config.toml
model = "image captioner"
dataset = "rendered roads seen from a driver's seat, with toy cars, trees and houses"
train_examples = 72500
image_size = 64
crop_scale_min = 0.8
horizontal_flip = false
translate = 0.06
color_jitter = 0.1
tokenizer = "word"
vocab_size = 35
encoder_arch = "vit"
encoder_norm = "layernorm"
encoder_norm_position = "pre"
encoder_activation = "gelu"
encoder_mlp_ratio = 4
encoder_head_dim = 64
encoder_fused_qkv = false
encoder_bias = "all"
encoder_qk_norm = false
encoder_parallel_block = true
encoder_dropout = 0.05
encoder_inner_norm = false
encoder_moe = "expert_choice"
encoder_num_experts = 8
encoder_moe_every = 2
encoder_expert_mlp_ratio = 1
encoder_experts_per_token = 1
encoder_shared_expert = false
encoder_patch_size = [8, 8]
encoder_conv_stem = false
encoder_layers = 10
encoder_width = 192
encoder_positions = "learned"
fusion = "prefix"
label_smoothing = 0.05
decoder_width = 384
decoder_layers = 6
decoder_norm = "layernorm"
decoder_norm_position = "pre"
decoder_activation = "gelu"
decoder_mlp_ratio = 2
decoder_head_dim = 64
decoder_fused_qkv = true
decoder_bias = "all"
decoder_qk_norm = true
decoder_parallel_block = false
decoder_inner_norm = false
decoder_positions = "rope"
decoder_prefix_bidirectional = true
decoder_connector = "mlp"
decoder_tie_embeddings = false
residual_init = "scaled_by_depth"
optimizer = "adamw"
lr = 0.00085
beta1 = 0.85
beta2 = 0.999
eps = 1e-08
grad_clip = 5.0
l1_shrink = 0.03
steps = 6700
batch_size = 128
epochs = 11.8
lr_schedule = "cosine"
final_lr_fraction = 0
warmup_steps = 330
weight_decay = 0.2
Rows from block 2 of the image encoder of a small image captioner, named by matrix and row number. Rows with one number belong to one neuron. Each number is 500 + 50 x the weight over its row's rms, rounded and kept within 0 to 999. All counts start at 0. Numbers have three digits each.
After each neuron's rows are labels from the 100 images, of 14976, where the neuron reaches its highest value: "patch colour" is the nearest of a few named colours to the mean colour under the peak. Only what is clearly more common there than usual is listed. The data: rendered roads seen from a driver's seat, with toy cars, trees and houses.
# fc1: MLP up (encoder.blocks.2.mlp.fc1.weight, 768x192), inputs 0-191
# fc2: MLP down (encoder.blocks.2.mlp.fc2.weight, 192x768, transposed), outputs 0-191

fc1.539:188500498498499418516437423598501527629500501501500498500500500524499500501461502504501511584500493500559500500500501502502500501499492500500500499379500527502500502485500502461468481501504506500499398508500504501502542501455586500501501500501500512424500506499500499500510496487556498497500502495498305568498498500655500521497477500476504504500715499500469500487499499453500500500496535509501508499431484609498501500500520500495416530500510492497492492470500500496500509502501501490489511501554508500501489500501423499649494509500270499474543501512501706474493477500505500500
fc2.539:761500500500499523360516521500503497432502500500497498500505500500499427510501499501500500497500540499495500500500500498499493501500502498511499502503500505496502501500500416499554499498500498499500620500499500501481498499511381499502500498502502500501503496522499499500501668506500500500548500500466670499572504500352500403502563498500497496486256555503499528503500495730500422500509500502514495500558529376500502501500498498502502500500500508505509500512486502494501500500385500538506499486437500500500498500505502499436499447499738494501501500474500400507501546506500500502
patch colour: white

fc1.43:500293500501500500499500500500500503500500499500500500500502500514500499499500500500500500500505500500500499500504500500500500500500500500500502500500500500499500500499499500500500500500500500500500500500500499504500500500500500500500500499501500499500500500501500500499500500500500501497500499500999500500500500497500500500500500499500500500500500496500500500498500501500500500500500500500500500500500500689500501500500502495501500500500500499500499501499500500500500500500500500500500500500500500500500500502500500500556500499500500500501500500500500500499500500499500500500
fc2.43:500501502499497500501499499508497499502497504512500498500500498503499500520499500495500516500499502498500500500500505500502500500501497501496494497501485500500500500499501503500501500498499503500500500501500501486500499499500501501500500501500503505496504501488504500499503500498500501500501497502500500496500501533508496499503505491498497494499501500500496493500501508500497500499500498504500504495498500000500503506499500491506501500501496500514500499497499490495506500495500495500504501499500487498505500491500483499500498501502500501500515500502500501505496501499500505500
patch colour: grey

fc1.498:367500453499499500501500446499513572504505506504500500500501499493497500500501500509500508501500508501502504499544501505494510503498506498501521473420527491490464501500500509496493500500506526501427485500496500500500495600464502490501502507500500504501517522500635477601502422497513479499502513515488447492498499501616501514492498502483391499500597414505498502498519500491501501498500499503496548506490282821500497524501497455540498500499499496500498499495497500500498407506676500480500490509506494501500498501501471443616442615491454452355633501709500504500500499361500498496
fc2.498:658499501504498506499502505500501486496505486499500499450500510498503496508403500500502484492531494500502495503500448524477494501500500501498499543500495535500520500500507390481503490493500497481500544500499501622496502496510498549502555483499483501503440467500422532499482562509493500505496501507500546500500527492499502309523502500533553500500229497497493486521431500627497312494502552495537434498500521206486501500498498500505500513500509500497500511500503508509500496497423500555499500500500514500500518505512501500380646479500584500497478504307501466618496503568500500528
patch colour: cyan

fc1.263:302500452515500496500501500587501498535500500500541446482500499594500531501468541501497554636496499499608580530406500536493501521494505497491436500501495527499500500415500505501492484502493503501500495491499472500501520501499594521500500499490500501500503501457499500501500496329659499496531468501575416532500499500639500661387489502471540530503764500428500425496500615495439534500495498571497466500463398587487483485491526502498509540500500499502487500474498485495499522508498455496350502501500533498539498498500498498562498558499359536504501499507502578499413431507535501477
fc2.263:771501500501494534377497503494502497497501501514427500497526506498502426530521501511500500468594499499474462501633500483500485503527508500625532502502502494500501499500501499491500500487500495491499505506506501534466500500502295500503500500500498501511501496500500567499552505566499500500512513500347701446500507500480463367509523483504479481499371500500499500500467497521500380486508531500507539510516500484500525501502495311503498500501510616500500501501503519502498488499490500500570499501491499500499500471508500496500500499500674394500500501497500336501504653502498501504
patch colour: white

fc1.547:500143500500499500500499389500505500501500499501500500500500500501500501500500503503498500500503500499500501500500500500500500500500500500500502500500500500500499500499593503509500500500500500522500498500527502500500500500500501500500500500501500499477500500500501500502501499501500500499500501500863500498500501500500500510501500499499500502499501500501500502499503500499713502500500499498499502499497499514502500500500499499499499500499506500497499500500497501502501500500500501489501500500499500500501500501500500498694496501500498500164500533500499500499500500498500500500
fc2.547:500498506501506499316499615500498500500502503497500488500508504500500496499499500493501499499531501501497500498520496500496505501510500500500500500510496507501506504491499502499500494492499502503503500516501500501490503492500500503510497501497495485507500499500498487500498503504499500501500502497384511502497505496495500498506512505499501485525500501496497500504496502868498500493503499500501498489797498146500529500538497500500505502500560499501500500641500500503499499488498500508491499508501498516499496500500503496495500500501508500507500502499500500692495500500500449497
patch colour: pink

fc1.365:491430373501499500486502499598499499500500546500500491497500501629484500500500500500500500564440535411500595501500499509500467500452348483500505533521388501486572499429566500480496404500505460545505503500502501503500502493500629502499499510512648500500498497501497517500498501520507567479619553500499499397507500477501490501501550500283596461501498522501289500513283462500499461550464508463500498501500502567528488505500469503500490450558422501478515492500482501499498503578493500542496551499457627367521486500500500500498505501426500499496499500595467627513460496502502500452
fc2.365:502545501492522500500500504500502500500513473501501531522499500322500502489460501503493513500504487536500500500494446500500506500500591523501499403340515473500403500502436456513500693499500501500500500482500500500504498543502304500417552490495490465500500493501524499471501362473500501514500485500500500509500499499497502499501494500540468508499501499500586500409653631515507500362500480559501498496461415495500508388500502387540500503500501491500511500500500489496501500450550500499492497707500231609501528500500500552511500498500500502501500498457545500500580499501500500534
patch colour: grey

fc1.343:477318502504569497316500445500501502598500501505634499500499500502503501500500501502499501500500516437557500495500500500466407505500493500501500500500499502292500538497550454450497500491501501664564499500612500501500501500451501499503510504634501503438498500499501500501501500499501655460508508471721426500505476500500500500501500500461535500499502500491490500499500499498608500501499505497503432516499500510528500583497473500500484435500502507499498427500498500502500500501500502661500501473500500500501500502499497499504563498495499500420500716500499581500500500401447588599
fc2.343:499524504500500538330465845500500499503507500500493497502501500500431500500499500495433501500499501503494498500511493499478501503511562500498498463500500402494505501499478504500584493499497501498504500505499502498498500499524500530497500499500498435501504462499500504495503489500500738515425502497499500406498501499502487500503500500501500500471502502499499499501499501722490500499502501500502518468704499213500503476514499502501660500500503500544512486507500498508479500497503500501499500505505479564500497502500500504500500501500500500503502486500500500587500499505505494500
patch colour: pink

fc1.350:348489460592518501500500342513501500579499500499551498447548499500503501501497526417500500498500620459505519549497499495493497503495559529264500499512491499499415485474540515500492501498500500497508504501518485467507499478318500491503500480527502583500629501497642451507382480494500500567502500589512396502502505510603501501505503572500496512514501508495504436521506500506484500442444508504494502500412454590511477499487498500501503504500437456469500496478502462503525498500498476677437582526534501481498498491286500500499494499500474509498502499683502503499477501499412503537
fc2.350:537511501500474501501500701500500498498499501512297500503499500500508497498500500507500500498499385524459308500501499502498454504501407500544500501420477500500651511502498410494500449502489500468501494502498558612500500509503499500500502500500489496501333496498466531477504500566502500458493478396500557504500502497499500431500485498500566500505493488518499500498386500489556387502501537417645429502521500446496591500504556500509459503500576498501500522535501719500485499500500563500502491481500500530499500549563492500512529500500501413501393512300482497500505501527540538500
patch colour: cyan

fc1.284:500500510591503449502500254499493528503493507501500523468497503514504511500496505501499500498484502368502500500471499500498503500492501500500496499523499510499501501500572501500483500487503374502512498500659360498501500355262501494543505507573501538500517501483572496522397496497497500496501501507543458532502547509500521500521499596497500501555500526501460491517501478498500503476443523498502483508326500599509479500499482524563489499500497483382500494383563496516505499494499500596486502482496500493500500500413474500501498496500499520484500701628501500500501500490434494676
fc2.284:500527512500447500500496711504500497500504502507478493507501500492499495500500499500502500500521500688500500499504503500487500500582499500501499500490495500503611523492353480500717467507407502492501499502500501497498494504598498500491498484500494459496500489499500500445505500505499526505500500500499500490500500492500496499499498460500497496475501499499499491489500515569501290499501495498519483499680500249500728498538707496501497500510503500502500525514502500502500499534504494500503499499508498524524507512504482499506500474500505494589501500389500494606502506508500501480
patch colour: white; pink

fc1.304:489482503500504433507500311500504577510476510501514503493500503516500504513500501504501502500500520425503509499490499501498500504499501497500500499506505499495492501496510504491479500493569503500499486583505500494501500493432506470512501525503522532423550567496635495523501443496502493501501503505497488500500502511529502571500499501490473499507506507499500458499502497491477524371456502505491568501375349943505492501469491439595497500499497499430501500488581498503512500500500500500500498490500500495498493481500449498501489499499475441500504520656503507396501500337495500578
fc2.304:500521500507451508500499592502488479490508499500502500500500499488501500497489494500500500498557500519500494498500502500500496500500500500498497502488495538500503500500500424500620498501500500495500500500504503499500500529595501501499500456505497495495493383503498497497499501503501526504489477501499510501500500501500501307501492497501500498500484498498499501505499513539500457504500500500593324504526553166499501500533563500512496491500508498500500500503501499500493511496500483500497499502502499504513500526502500500499500481497508498504499501057500500578503500601504500501
patch colour: white

fc1.270:498438500502500500497501498500501511568500505505505498500501547698543508500494500501495592730500503464500526492448500496501502500500499500499482497502497530501500502498500504501499500500500499630503499338531299502499598500483502500502514501501774501500499505497501500374490502499539500500503503501681478506500499498500500500500500499499509500504718500499499469501500501500499501501499500498501479495499499524500464502496497500500500500500501673398499401500474500502500500500499501498448500500500500497596509499500500498593499500486497501502376537500498501500500501498500500500
fc2.270:604501518501507516498492616502525501500502491498497500500499492490500495498494499503506496476567502500501500500501502500501504496500504501500500495499500505477502495500471501500499510484499504231497500502498698500501452497618358502503500457501406503499501485497502500499500498500498489500501505501365707314497503484498505493504500502499297501503500501497504503500496501588500500499500500503502508500509498330501551490505499500500509513500499498638498501493503499504497500485501506500500500501501499500465495506498500498500500508499586502502501281500500500537505683502497500500
patch colour: grey

fc1.204:423397499499498386511424422500520641609442501500491500565500528507489499498486500512501507500498460503495478436500500498501497492500419499505505501419498499500504547500500506416455493501500548500500305528512503525501509535486551499500535530511500502500494533500496500501549500500526498434490500363491385506500465494500500500500384497466503504497624500532500504294429484353500499508497518499525609490410493649495526532500514500500364506503528500464500491443500630500499523500499515372500533499517504506503484573503500500577496672495406452415510524500501577471502496439507500516
fc2.204:531502498563503605498503501505501388492551456497525499424500498501503500548498500499498500497500589487506573500490503500502499500498501500450497500547500501499501452500505476533511544500497490500500766491500494499500498499498434499500500489500500504500501497551499498500495535498481501500572496568500587500500521500490543419585602500521497503500409573416506441553501509864502501440499501515500468501517501454500497501489432501500501500500474499502499501503500392517500500499396495632429500506432499418501503473500601447382500495497552588500500491500498358501456500527500501500
patch colour: white

fc1.318:410500500500502415540502426668493500507490500502553500497499500503500500465327501486498491703501503498500498516458500535500513496500506500397396499398500500527499464536521397497497501501500498502499499418506499498500518493420500500500518500504501511450519500471500500461498500450501500497481480498621407552502502500685500635499499500499528500568570501470386395501501541500503504501500632522500468500379499502488500497500500629500500512499498428480500498383503497496506500504585428525304499501582507500498503566488372508541518500500400520500506500507505530500500500561498501500
fc2.318:671490507499498500372597565500500500499472502500481492497500494563500434501759504501500497498506501500500498505500500500493380500510500500597500518505500501456501499499500479496505499500500501521488498500499498500493500501680433463417496499500500496500502500498498535500592553602499500500518500496395616500686502494444499500496500500500500500500412513519500500500492498503499457530500500436500500504550521455501502500500500500500501502516500728504500505690500541498501500503486506502510454399500500500500499497508502502500498391500675486555500499499498498500500590500500556420
patch colour: cyan; white

fc1.194:386438454529502500503500434588500496514502501502593500499500501496513507501484500481500500549503502500501502527500412501501500513500536582302501421470500497525444499500500538500500501500502502500500500479516454487500500500429500499499499498499500501350540501500577500502466476471500497622501501519593426500470500500706500696470500523499500501504702499420502477500506564501501564464500499588489500501367382600498497500498500500511452502500498482491497500422500491546511485501656459596428494594574454498498510499398400500508485528503426500465502497595500500499498500500499499548
fc2.194:603500503495500499462578582500499500500501501500394500495469504520498495498501499502497500498500493500466431504501461506500471506500500515507498616452489506504501499500501389463500481502500496500494498501491509667495543500508500499485518499500499500500294495500483631500500549565502499497498500499499569501591501486496483501503500528500538491500364500501419502500334466496501345505499522378519464499504554389482501498497497501512500500500503599502500500647503699500500500499445608507499489381498500503500499507528500526500662478497628442499454508344448500517500502526522540500
patch colour: cyan